{
  "arch": "transformer",
  "norm": "layernorm",
  "activation": "silu",
  "mlp_ratio": 4,
  "bias": "none",
  "num_labels": 71,
  "optimizer": "muon",
  "weight_decay": 0.006
}
Rows from block 8 of a small multi-label audio tagger, named by matrix and row number. Rows with one number belong to one neuron. Each number is 200 + 40 x the weight over its row's rms, rounded and kept within 0 to 999. All counts start at 0.
Before each neuron's rows are labels from the 100 clips, of 14976, where the neuron reaches its highest value: "lies over" is the class under the peak. Only what is clearly more common there than usual is listed. The data: babble in 24 made-up languages, each with its own sounds, syllables and stress or tones, from a formant synthesiser.
# fc1: MLP up (model.blocks.8.mlp.fc1.weight, 1536x384), inputs 96-191
# fc2: MLP down (model.blocks.8.mlp.fc2.weight, 384x1536, transposed), outputs 96-191

lies over: /k˭/
fc1.73,158,224,216,222,263,183,183,188,144,155,160,215,237,211,180,210,188,125,121,217,152,256,143,216,214,201,200,206,228,192,226,155,196,154,159,161,152,196,197,232,257,220,212,147,157,224,188,220,219,268,229,160,163,184,140,170,216,150,176,185,170,270,129,248,217,134,293,185,148,139,257,213,187,122,176,164,217,153,198,217,136,242,230,217,122,250,178,213,177,297,196,196,237,182,162,170
fc2.73,163,217,246,199,212,186,195,227,232,206,151,211,173,153,168,155,191,221,224,236,223,120,228,164,159,265,177,185,132,261,258,190,275,199,205,141,224,149,290,188,167,213,205,136,96,185,191,291,142,151,167,222,193,218,160,185,270,300,127,242,263,243,184,225,239,181,205,177,180,229,200,168,134,227,183,193,245,199,238,162,289,192,270,199,144,139,117,231,183,209,135,202,145,172,199,174

lies over: /k˭/
fc1.766,206,159,198,164,206,147,187,277,193,215,216,157,236,172,153,230,261,152,100,165,148,217,188,190,217,157,250,152,243,276,237,197,263,165,207,239,204,236,104,255,233,213,187,164,247,250,229,246,214,187,261,186,168,206,211,222,175,188,216,182,163,260,248,211,188,236,207,189,174,149,189,130,203,121,190,121,185,187,238,171,211,207,255,229,200,211,140,160,150,232,93,156,142,239,209,227
fc2.766,200,181,202,203,209,221,204,247,193,160,163,164,142,269,288,234,207,253,200,256,275,198,147,190,209,217,279,154,218,188,206,159,173,235,242,215,177,184,181,174,201,181,189,214,180,172,215,262,160,166,233,149,157,267,258,151,181,236,242,203,181,192,163,269,195,201,178,207,165,221,184,198,196,275,135,200,267,263,72,204,252,190,154,205,233,169,223,225,234,226,233,243,211,221,221,160

lies over: /ʎ/; /j/
fc1.669,173,193,219,149,230,280,178,172,191,179,157,236,163,182,233,181,208,185,187,176,145,186,221,147,192,133,54,160,159,197,99,123,244,197,202,191,211,150,211,204,190,229,192,223,124,245,209,253,196,223,181,265,172,190,235,209,163,223,186,215,186,159,213,213,150,164,179,209,205,158,240,206,147,205,188,163,227,212,232,173,240,181,191,244,193,172,241,244,154,164,213,163,233,226,222,156
fc2.669,184,163,208,162,244,218,192,143,148,168,184,235,132,164,182,185,266,196,247,136,266,218,130,153,227,283,213,169,228,271,252,253,194,208,122,183,282,224,152,191,150,199,183,212,156,183,175,246,144,157,170,135,118,184,216,163,184,144,204,316,273,170,180,184,209,172,290,235,139,176,223,169,191,220,241,236,212,203,201,187,184,158,213,191,210,141,291,298,258,314,209,172,102,251,169,152

lies over: /p/
fc1.566,168,177,217,208,206,188,134,176,168,149,237,167,227,149,176,236,199,231,117,216,155,144,159,183,194,181,221,193,180,223,298,156,232,182,158,271,224,190,182,180,163,168,224,203,143,224,208,196,149,193,228,225,255,198,218,228,190,211,184,247,271,200,136,219,162,230,143,256,146,153,218,231,183,215,255,151,235,163,192,147,271,249,186,230,298,303,204,154,224,179,191,150,160,152,190,239
fc2.566,156,184,204,224,274,184,269,220,185,128,138,142,116,152,200,172,184,194,241,274,244,249,137,162,159,209,268,187,218,168,149,180,146,209,176,214,198,217,186,238,254,147,166,177,207,158,186,170,186,203,214,158,158,244,229,148,196,251,216,196,170,177,153,220,181,134,299,148,228,243,257,168,246,185,230,171,216,200,222,122,196,165,202,216,176,194,151,244,224,132,175,86,277,201,166,274

lies over: /ɔɪ/
fc1.85,162,165,209,240,204,196,184,240,192,260,143,194,261,153,214,206,170,174,201,208,186,190,241,158,224,166,281,200,197,182,199,205,254,259,217,190,240,197,134,207,257,206,216,183,149,173,188,215,214,245,234,222,193,168,263,158,197,171,237,248,105,185,182,312,197,248,270,209,237,173,235,200,212,183,252,165,220,187,166,186,156,232,184,233,219,188,177,237,152,193,127,179,190,236,218,102
fc2.85,189,238,183,150,172,226,203,266,187,174,232,205,243,163,226,152,215,187,219,201,240,194,118,191,145,155,276,209,238,233,155,133,219,260,139,245,120,199,225,152,261,252,192,178,233,168,203,229,238,197,248,260,240,253,238,181,207,162,169,273,269,204,211,177,219,275,223,243,245,186,169,181,134,169,209,156,172,201,196,239,233,217,229,163,231,303,211,249,131,268,189,230,205,243,187,150

lies over: /h/; /k/
fc1.740,165,222,196,215,169,226,180,115,309,220,251,194,180,191,165,198,154,258,160,218,159,316,175,185,184,213,159,196,187,186,165,236,194,194,276,246,153,197,255,200,266,239,206,157,134,267,190,174,179,230,197,192,194,143,243,159,197,155,199,206,199,261,224,178,200,229,161,167,197,245,161,252,158,135,246,137,226,275,230,152,186,268,242,227,150,216,186,298,250,186,264,215,196,240,231,231
fc2.740,226,177,201,203,250,253,120,215,161,169,273,186,212,152,149,193,125,186,207,202,203,227,212,139,245,129,259,180,234,181,160,148,207,195,152,245,182,248,130,242,200,176,147,178,205,144,233,230,185,194,160,173,268,147,207,223,236,204,196,217,160,206,164,177,219,225,253,235,266,154,226,229,128,215,157,258,169,255,198,170,151,212,202,218,155,181,222,177,219,115,152,132,246,178,227,239

lies over: /ʎ/
fc1.711,101,246,212,174,249,144,217,257,174,185,241,245,114,208,158,168,214,129,133,141,191,283,224,221,207,235,167,220,206,218,166,248,209,217,219,162,168,235,167,216,193,227,239,167,166,212,241,203,217,167,206,87,318,240,261,207,193,200,162,206,178,191,197,233,213,245,187,143,150,206,195,193,266,179,234,284,149,246,191,171,276,202,206,265,178,203,192,218,222,223,254,286,254,208,238,196
fc2.711,193,109,281,241,218,217,152,224,238,213,180,175,262,201,203,194,115,206,179,131,213,175,93,230,219,231,182,221,169,180,191,182,200,280,220,157,163,201,230,233,156,172,193,175,184,199,238,152,184,229,224,173,150,181,196,183,273,158,145,217,236,207,214,177,232,215,230,213,182,224,169,173,144,245,143,186,174,200,211,240,216,174,152,259,187,240,221,212,162,206,225,187,218,203,180,173

lies over: /k˭/
fc1.447,120,200,242,166,260,207,181,175,191,234,158,238,174,202,89,211,213,196,175,118,241,220,196,208,175,304,197,225,202,148,217,172,208,214,204,156,157,273,98,251,179,251,171,255,202,163,252,180,154,233,208,186,104,108,161,227,193,147,221,232,211,163,180,169,207,259,181,213,185,193,237,344,214,163,245,150,230,205,196,213,190,236,218,154,214,168,174,152,221,237,174,202,236,194,246,142
fc2.447,248,156,239,199,160,147,121,220,215,235,195,216,211,148,196,207,258,271,151,193,169,175,168,150,166,151,190,187,226,184,160,177,252,250,189,202,225,157,205,148,145,190,228,156,227,275,182,216,201,183,148,210,215,242,279,229,209,150,192,195,246,201,262,277,243,199,249,231,211,186,207,190,196,214,138,166,239,252,185,197,146,189,232,271,149,187,279,232,143,199,275,202,162,198,134,207

lies over: /a/
fc1.72,232,196,147,198,214,181,145,165,148,111,229,195,129,212,238,220,160,188,200,191,193,136,220,174,134,88,245,184,168,222,306,213,230,181,205,181,172,219,265,215,181,167,287,186,245,224,194,288,173,228,233,213,235,201,168,207,255,161,231,221,217,154,256,218,229,263,153,260,240,155,186,162,225,166,197,225,178,196,135,191,190,219,135,244,288,229,105,166,201,148,233,163,182,201,224,213
fc2.72,238,253,215,170,144,187,195,201,255,175,142,181,174,212,176,134,206,165,144,142,164,252,196,148,192,172,238,227,187,192,189,211,164,169,152,156,176,194,193,146,246,206,152,293,185,260,143,134,222,210,199,219,206,168,251,185,263,172,188,201,239,159,219,193,256,190,236,119,154,321,161,200,247,174,167,217,260,113,170,165,185,277,151,235,248,228,172,183,248,203,145,177,261,221,201,138

lies over: /a/; /aɪ/
fc1.158,245,224,150,201,237,138,233,195,144,231,212,188,148,221,275,215,211,213,248,224,243,230,246,153,242,238,221,187,189,141,211,257,293,240,140,200,262,199,191,245,133,200,205,170,262,191,218,263,184,217,186,191,187,232,221,162,183,124,169,175,141,248,196,236,192,216,182,216,225,243,143,155,168,152,185,173,179,177,211,160,197,214,205,151,207,150,212,194,236,176,226,227,178,186,192,217
fc2.158,130,116,223,192,196,182,171,264,280,268,226,183,139,119,149,208,250,196,194,238,165,254,222,194,173,123,139,197,255,134,188,193,162,245,163,256,283,234,213,191,212,210,229,237,312,245,188,179,215,187,266,217,138,116,248,231,255,265,228,258,172,173,198,230,156,220,212,203,150,161,163,186,153,197,183,258,182,134,197,162,197,277,194,218,215,181,192,196,157,164,206,208,237,156,163,138

lies over: /ʎ/
fc1.199,218,208,236,234,162,216,161,195,204,176,241,223,177,174,230,163,271,139,208,303,252,189,204,184,280,156,248,106,221,230,122,245,157,247,230,191,166,166,200,153,153,210,183,194,207,180,152,215,203,215,140,150,182,191,194,188,213,186,268,182,244,202,147,183,167,117,189,226,218,128,245,221,276,199,228,254,176,229,214,98,209,191,231,191,158,219,156,257,278,215,189,201,212,181,163,175
fc2.199,196,199,234,200,160,174,194,205,192,262,215,180,206,114,240,165,256,251,236,187,186,225,176,191,243,258,163,113,181,195,144,197,233,179,146,180,182,201,147,216,197,130,214,145,183,156,163,200,183,194,346,124,191,182,141,158,217,183,167,173,236,188,197,161,246,187,177,213,188,231,180,200,184,179,196,217,123,154,186,197,198,170,192,217,180,197,148,171,172,123,175,133,226,248,120,217

lies over: /ʎ/
fc1.128,289,280,237,187,139,166,143,155,140,137,146,193,216,227,222,216,175,203,252,164,160,149,261,155,239,193,210,214,231,216,176,137,169,161,172,196,248,239,141,194,181,262,170,239,225,201,188,113,197,302,155,233,208,184,192,150,226,305,194,155,195,175,200,236,226,235,295,228,169,161,264,211,250,208,186,186,230,181,162,182,194,256,245,219,132,213,218,151,220,201,173,229,204,153,107,187
fc2.128,140,251,177,180,194,257,132,183,86,182,237,279,255,218,266,236,159,183,213,207,254,213,179,255,228,262,237,144,200,182,158,172,162,150,242,175,140,207,203,296,135,194,234,214,230,145,141,287,215,207,240,226,216,195,193,228,139,109,206,214,203,256,174,208,241,146,221,205,155,195,141,236,190,238,150,253,274,189,202,149,151,268,198,234,190,222,197,173,203,214,198,153,188,156,230,173

lies over: /ɔɪ/
fc1.62,214,206,184,101,239,220,147,195,195,198,165,198,243,219,202,183,280,247,190,170,248,158,274,201,161,205,170,161,116,177,245,201,251,267,265,180,212,261,152,198,133,218,258,156,166,127,241,203,186,187,159,254,125,220,206,216,183,206,165,293,207,187,170,212,172,229,146,245,205,174,262,175,149,218,238,133,156,225,227,248,266,229,276,147,234,220,222,171,126,233,242,140,222,170,225,229
fc2.62,199,113,206,170,159,150,203,244,169,153,214,257,211,228,210,178,214,259,201,244,197,165,253,200,201,222,203,167,169,188,285,267,197,241,134,182,198,190,197,166,225,209,212,149,228,180,175,210,225,229,190,228,229,328,231,225,143,222,205,258,142,152,200,194,217,252,227,201,136,233,196,212,260,181,175,180,166,213,238,233,151,288,258,207,174,187,250,186,237,175,234,204,242,164,150,242

lies over: /ɔɪ/
fc1.223,247,252,207,268,148,132,198,237,234,194,216,182,227,209,228,230,273,220,160,172,173,168,208,254,218,228,237,171,217,218,215,229,207,191,173,231,299,199,127,235,161,157,189,187,210,235,193,226,168,220,197,146,178,208,186,254,184,203,184,217,225,243,179,182,122,204,187,244,130,215,247,158,243,235,157,178,177,227,162,284,204,195,213,230,225,222,148,139,176,153,187,160,208,225,209,176
fc2.223,224,187,215,143,160,257,212,210,159,195,201,240,198,173,201,228,255,162,139,204,179,220,87,250,133,205,179,219,218,230,154,218,215,179,226,219,254,184,210,243,253,195,199,227,208,190,195,164,220,190,215,192,213,169,162,230,199,216,131,148,185,161,265,229,157,232,182,239,211,199,224,144,255,172,246,179,210,223,244,206,139,233,250,233,159,190,172,179,180,175,242,253,173,189,151,177

lies over: /h/
fc1.36,198,207,230,201,215,175,154,189,245,206,198,195,166,289,206,234,203,188,183,193,242,192,187,138,291,213,123,212,134,198,183,203,134,73,265,238,232,228,240,197,220,187,240,226,185,203,202,196,163,170,225,286,154,239,220,237,165,153,215,231,109,229,194,173,240,247,209,108,137,271,203,199,200,187,170,214,177,214,266,261,245,266,156,188,206,253,223,181,219,199,210,247,234,300,198,192
fc2.36,168,153,214,222,201,214,176,171,200,211,205,105,123,299,245,160,217,185,197,226,150,249,193,268,211,153,289,259,146,294,168,183,221,180,254,178,215,257,180,176,228,189,236,148,140,204,147,273,216,148,225,199,189,228,213,207,179,200,225,242,202,211,234,279,187,186,164,221,241,166,199,212,230,141,133,183,195,179,194,195,291,186,250,209,234,197,203,215,186,174,202,179,181,191,244,123

lies over: /ɔɪ/; /ʔ/
fc1.287,196,196,224,150,253,189,219,140,230,224,178,248,196,198,198,222,256,170,207,207,270,218,195,202,188,94,181,217,155,226,241,199,206,226,219,212,192,267,230,235,211,153,189,131,251,150,204,223,150,176,219,198,195,211,165,230,236,140,270,187,208,246,98,258,176,232,208,245,122,183,162,138,243,153,245,207,221,245,167,180,164,196,220,220,187,157,252,227,212,142,180,256,289,221,276,218
fc2.287,238,165,214,190,152,183,152,272,249,174,178,153,225,223,189,192,185,140,176,267,137,228,169,171,242,112,219,150,269,125,229,179,219,198,228,254,239,171,158,177,212,207,225,211,246,208,200,136,193,204,274,147,146,279,214,136,202,198,220,228,209,201,243,216,178,188,208,293,264,188,183,186,137,236,246,260,196,136,197,150,259,180,190,174,176,233,97,188,191,106,206,229,207,146,166,114

lies over: /ə/; /ɪ/
fc1.727,281,183,162,168,135,197,222,231,204,156,189,170,158,217,284,236,245,178,254,195,259,237,212,167,134,223,188,141,187,208,189,196,160,174,210,242,254,225,201,151,208,150,228,164,221,212,143,185,197,183,200,218,199,142,249,214,218,193,159,228,216,183,166,245,200,160,172,223,206,205,193,161,188,210,214,122,200,222,209,165,194,230,215,229,231,180,205,146,244,104,141,119,128,237,157,228
fc2.727,229,164,156,179,163,243,258,148,196,239,153,208,164,202,191,249,160,230,184,259,180,174,161,217,267,118,189,234,201,212,246,212,201,206,261,188,236,236,186,221,194,219,222,191,250,143,248,178,219,169,247,155,139,197,161,151,172,229,183,178,223,219,221,207,220,168,142,202,150,198,179,204,211,176,142,216,131,178,239,172,225,179,172,200,263,172,193,196,198,193,198,282,246,151,177,205

lies over: /ɔɪ/
fc1.730,184,187,158,245,232,226,235,240,214,168,174,138,172,152,200,121,262,149,149,199,242,210,238,171,165,175,230,104,171,172,236,259,189,233,140,166,199,272,170,169,216,161,234,179,263,251,157,200,131,207,224,237,249,98,188,230,237,199,157,188,190,234,163,212,187,213,184,254,159,212,205,268,203,174,232,80,199,135,207,173,179,280,247,152,156,166,193,223,115,198,207,187,194,137,144,176
fc2.730,118,206,129,205,169,237,181,81,261,228,210,155,153,163,126,153,231,229,195,266,232,227,202,193,161,243,260,273,205,243,171,227,190,191,268,238,169,293,191,178,239,212,199,144,229,200,179,249,224,201,206,129,217,193,195,178,262,235,245,249,258,167,134,201,143,191,202,160,170,203,223,195,233,206,132,264,181,153,224,117,106,202,172,119,149,239,188,171,267,131,145,243,164,174,234,171

lies over: /ɔɪ/
fc1.416,199,188,129,175,222,260,196,198,215,223,252,169,194,250,224,171,180,187,214,209,234,274,193,216,213,163,259,165,172,194,207,232,217,146,208,195,244,169,214,198,125,227,197,238,181,203,281,260,118,170,209,227,296,198,255,205,166,247,225,165,110,177,224,231,183,185,214,257,261,161,233,194,169,181,231,207,226,199,267,238,239,193,199,140,231,224,212,171,209,241,204,237,177,177,253,203
fc2.416,224,220,257,193,150,132,261,200,208,139,238,273,220,182,269,217,249,224,160,187,142,238,194,213,152,144,148,164,209,171,190,181,181,188,221,183,217,207,122,157,166,152,162,182,229,255,207,219,148,167,217,176,263,198,298,239,255,256,207,169,199,256,219,150,211,295,185,177,238,271,208,227,223,202,138,187,236,226,198,183,83,209,179,240,152,233,205,158,293,222,243,177,184,185,140,211

lies over: /ɔɪ/
fc1.265,222,192,256,223,135,218,181,212,187,215,203,191,149,268,260,239,194,162,185,173,235,165,244,259,195,123,118,153,171,195,194,123,265,160,166,146,264,190,152,157,207,188,186,182,150,239,204,198,151,265,198,174,195,252,227,201,243,160,215,243,286,178,204,202,150,102,194,258,300,228,175,233,187,120,126,193,206,313,219,249,249,208,176,195,202,138,199,163,239,223,174,215,162,212,205,220
fc2.265,267,199,176,208,234,218,252,195,147,163,216,124,214,232,161,236,210,209,195,225,158,123,112,224,266,197,177,208,169,166,216,185,188,262,208,225,249,222,242,199,106,264,195,202,145,279,197,158,150,203,221,219,230,112,130,158,183,224,246,197,243,195,118,186,192,155,212,156,184,228,222,205,204,205,256,130,245,233,213,191,245,186,212,126,236,292,161,153,122,223,215,216,183,244,177,182

lies over: /k˭/
fc1.750,126,198,205,194,233,169,160,278,216,166,210,202,143,202,168,259,222,184,144,188,230,170,232,230,205,206,175,172,93,205,124,195,209,249,204,194,179,229,135,261,242,150,197,193,249,185,186,241,230,212,246,172,214,146,178,203,290,147,167,221,177,205,210,248,178,144,154,185,225,172,204,180,150,184,241,192,174,74,185,201,176,233,190,172,213,222,196,177,144,209,225,187,291,195,231,178
fc2.750,192,209,201,198,165,184,216,229,201,187,302,170,177,199,229,230,166,217,220,180,244,225,140,136,147,245,188,171,223,278,150,148,171,215,225,241,238,203,155,205,188,190,197,165,146,169,220,136,116,232,216,212,240,247,230,268,168,208,211,156,213,267,278,242,197,262,238,165,146,198,196,144,225,292,174,220,268,230,179,182,225,219,194,181,278,280,213,207,216,215,197,246,243,242,238,186

lies over: /h/
fc1.155,121,199,115,175,279,185,197,208,238,205,238,274,113,239,242,319,239,100,233,191,186,217,173,191,237,129,166,232,139,169,229,216,201,102,188,247,181,212,260,223,208,259,221,204,183,181,245,188,262,164,202,175,278,178,197,209,235,237,269,229,248,170,220,199,184,188,294,214,151,157,180,132,231,212,231,219,241,230,227,125,236,257,269,193,203,253,181,278,269,206,198,203,220,207,269,147
fc2.155,178,197,232,224,174,254,225,162,206,211,210,180,252,181,181,174,187,293,197,246,171,204,293,239,264,207,213,193,269,188,223,185,194,218,237,153,93,217,248,145,247,177,188,224,166,244,168,225,241,200,247,227,231,247,141,118,252,202,176,97,226,232,237,150,240,162,221,164,168,184,151,208,149,195,225,192,160,201,114,180,186,132,172,198,173,206,150,207,236,219,156,250,229,192,196,173

lies over: /ʎ/; /j/
fc1.15,257,153,192,157,246,210,113,247,124,119,239,210,146,217,226,176,171,231,173,109,262,87,206,193,250,229,182,172,188,204,246,185,193,125,194,146,201,218,285,252,217,191,192,192,228,214,205,218,223,243,159,245,264,258,209,194,156,173,257,242,225,215,249,212,182,204,145,215,278,181,237,204,196,206,236,227,148,178,176,215,217,211,286,253,287,223,296,228,176,259,149,184,138,254,223,218
fc2.15,143,160,256,171,211,222,212,156,169,181,164,157,282,189,267,205,211,174,208,172,163,242,195,110,195,144,187,224,206,158,248,173,281,154,192,218,211,146,226,187,153,270,219,243,180,213,297,204,270,223,204,176,154,172,173,209,189,232,182,185,192,202,195,291,141,182,194,193,153,234,204,274,192,297,203,181,158,140,186,230,193,290,197,198,226,251,216,191,209,114,242,226,181,178,254,191

lies over: /ʎ/
fc1.319,230,214,217,184,220,173,147,200,215,245,159,177,203,150,174,137,185,228,177,241,269,211,194,131,146,213,198,158,181,193,212,248,218,182,200,223,98,281,222,228,200,202,186,227,203,221,164,244,191,201,238,187,241,238,201,179,125,206,204,219,237,257,253,292,204,198,185,214,214,191,189,195,206,156,265,189,258,131,173,243,198,197,233,194,187,201,250,177,125,216,178,127,224,268,142,159
fc2.319,223,198,220,152,231,187,129,164,157,172,192,229,129,118,233,171,176,190,172,130,152,169,167,214,184,220,163,233,169,152,258,186,160,254,142,218,236,137,163,150,163,222,233,200,237,194,240,195,217,206,219,172,197,192,109,148,274,226,151,199,170,224,175,304,171,280,229,201,286,174,280,172,207,218,189,171,218,181,192,239,232,304,222,200,240,291,159,233,251,172,218,159,209,139,167,197

lies over: /h/; /aʊ/
fc1.674,244,193,232,201,202,171,159,207,142,191,215,214,114,165,227,200,199,173,206,171,202,194,210,204,230,225,278,213,247,156,196,168,253,212,211,197,208,195,217,152,230,243,186,261,215,206,152,181,216,193,171,201,264,186,149,237,178,201,180,208,199,179,213,222,105,208,236,225,157,222,130,272,194,125,244,200,236,249,157,212,174,220,162,196,135,181,208,156,174,172,236,136,223,153,192,186
fc2.674,243,210,208,213,231,183,176,152,149,243,199,182,209,186,185,258,154,295,143,195,210,238,197,270,206,206,214,209,255,142,256,346,219,298,260,209,124,185,173,155,263,138,219,244,168,163,223,184,220,192,305,204,239,176,147,166,205,222,163,150,261,205,151,155,174,164,247,127,185,236,204,191,197,210,201,160,228,97,219,212,226,180,192,224,230,254,180,205,191,174,149,192,163,248,157,215

lies over: /ʎ/; /j/
fc1.430,192,211,161,207,212,228,263,118,224,170,206,213,97,190,221,184,200,204,196,182,198,205,165,155,283,144,205,217,242,159,318,175,185,249,239,240,249,176,245,177,237,282,187,194,200,275,248,216,253,168,179,184,217,215,191,195,208,207,216,212,201,179,264,347,209,253,155,216,158,233,194,251,186,188,215,194,188,252,210,239,190,155,234,130,258,216,171,169,242,158,186,149,191,265,265,195
fc2.430,192,243,241,154,213,204,192,184,209,217,184,164,255,209,268,245,256,136,155,166,157,215,173,146,190,232,214,215,206,190,182,220,246,186,222,219,160,161,130,151,181,148,241,156,189,259,224,137,204,175,211,224,197,242,249,213,173,196,101,229,172,244,139,205,159,212,130,193,174,196,251,198,177,220,259,188,171,216,175,194,222,218,194,227,189,209,182,178,154,224,171,239,189,250,147,207

lies over: /h/; /t/
fc1.231,225,199,183,102,216,159,159,257,225,263,172,188,216,197,231,209,195,191,153,205,121,143,172,230,175,193,270,229,109,195,169,240,293,185,229,160,187,192,181,234,123,212,246,164,186,175,191,275,166,243,227,204,209,156,112,125,231,196,206,208,339,266,190,281,169,163,239,164,229,236,236,203,205,196,209,168,205,199,173,244,140,270,174,233,257,218,157,161,230,161,235,211,231,186,217,184
fc2.231,217,110,198,208,164,203,195,199,132,167,200,230,184,221,239,189,166,151,184,129,122,217,182,245,202,178,202,235,212,226,274,198,146,135,258,197,230,214,258,268,193,243,222,230,175,291,191,203,189,223,219,204,190,245,182,251,127,155,297,253,259,226,129,226,207,263,228,222,203,210,178,213,216,137,245,247,149,215,232,168,192,166,167,119,176,184,106,197,215,155,159,265,223,209,201,220

lies over: /p/
fc1.289,191,232,204,181,187,148,198,211,208,155,156,165,238,256,203,234,228,159,146,200,265,300,178,107,131,190,246,218,138,172,230,173,248,163,258,165,148,214,243,211,252,229,232,183,134,201,193,217,198,194,143,197,153,262,220,178,98,247,179,157,129,202,183,234,147,162,218,260,177,265,161,229,189,179,196,259,174,233,196,189,191,270,230,194,262,219,212,232,199,246,160,148,224,171,138,220
fc2.289,182,280,161,280,214,222,212,196,156,207,212,186,222,202,194,156,136,269,195,204,166,179,160,258,153,181,125,224,218,137,121,202,200,257,146,243,190,215,154,197,181,162,201,245,165,189,138,211,232,161,299,187,240,159,248,144,144,165,121,177,162,236,231,189,216,133,174,181,165,137,198,132,271,222,193,183,169,181,216,186,257,165,233,226,229,169,189,153,211,210,214,226,219,201,267,180

lies over: /a/
fc1.561,206,217,191,155,178,193,217,170,183,189,205,244,99,227,245,176,215,215,168,120,208,257,206,169,237,146,165,148,160,169,195,225,249,149,265,201,247,230,208,206,156,195,250,184,161,164,279,175,134,271,231,156,96,272,208,221,155,246,200,296,168,249,191,177,166,235,229,207,209,283,216,204,161,133,182,158,203,135,266,152,175,190,219,236,223,152,174,172,157,160,191,164,90,265,272,199
fc2.561,96,199,200,272,167,172,137,176,291,191,175,305,184,147,242,233,247,256,205,219,110,253,209,156,214,179,264,194,217,222,209,113,179,238,174,119,135,191,191,172,187,214,175,270,184,199,294,173,109,144,207,211,143,247,252,185,236,171,267,201,219,191,219,193,231,216,138,172,106,206,144,222,190,158,269,218,140,152,119,142,252,225,207,188,198,205,126,195,184,250,156,254,199,297,198,147

lies over: /h/
fc1.106,150,174,248,250,301,236,224,305,202,122,186,163,193,204,152,237,217,270,172,188,192,216,220,271,180,196,203,225,141,164,172,163,168,214,220,188,181,206,228,205,134,183,218,185,215,165,140,162,215,287,184,214,273,173,121,191,131,160,258,208,182,233,179,162,173,269,217,250,254,171,221,160,248,196,219,283,163,204,180,223,258,241,215,216,217,231,123,231,230,108,255,172,183,189,196,222
fc2.106,168,224,204,221,197,172,211,147,195,234,220,212,191,185,158,312,166,217,184,189,201,142,209,141,225,174,135,176,202,120,175,185,204,180,189,177,154,203,188,236,236,236,209,223,156,113,177,163,187,236,135,270,161,265,203,175,142,241,186,196,199,170,167,217,244,270,221,188,222,163,189,202,194,138,241,219,206,206,217,130,181,172,243,194,147,208,288,261,174,258,246,247,175,253,156,162

lies over: /ə/
fc1.190,193,142,182,123,206,146,161,257,185,231,143,227,183,207,196,227,231,219,201,224,172,222,223,242,173,282,279,169,155,129,216,147,285,270,240,193,236,235,199,134,163,212,261,159,195,238,222,254,188,247,160,170,188,151,110,234,163,191,183,226,249,194,250,205,182,226,128,95,285,170,206,161,179,259,272,219,189,174,202,266,181,156,207,171,175,270,158,227,144,151,254,173,149,241,201,202
fc2.190,166,207,224,229,187,175,161,246,279,211,299,217,166,209,137,272,126,147,156,205,187,172,134,170,288,172,193,247,203,239,148,202,229,141,234,168,241,199,205,181,267,185,224,196,163,170,189,171,209,245,151,258,281,232,268,215,197,221,163,180,148,159,245,225,216,193,161,131,256,300,159,227,188,201,227,206,158,234,179,208,150,229,187,149,268,234,202,164,177,171,158,230,252,203,148,239

lies over: /k˭/; /k/
fc1.434,211,197,216,194,216,225,177,285,137,266,200,206,245,198,181,229,284,173,234,247,223,153,206,181,199,238,206,251,195,198,203,197,262,194,199,189,181,169,154,199,190,231,193,154,165,212,222,189,249,160,196,198,209,215,149,162,160,118,206,233,153,151,136,224,145,133,179,197,171,241,147,220,221,191,183,209,240,221,206,183,211,210,262,199,233,198,159,158,176,189,122,179,203,121,215,145
fc2.434,222,230,192,186,219,168,122,266,195,184,273,177,173,206,209,182,186,165,152,241,153,162,196,208,206,229,261,170,191,194,178,210,263,261,229,161,228,224,231,231,225,199,195,163,125,204,248,224,236,158,211,184,101,193,173,257,139,129,246,179,271,104,197,265,132,156,275,215,197,164,238,168,151,190,229,191,190,125,209,181,157,188,206,175,184,201,179,193,167,177,201,204,187,156,181,180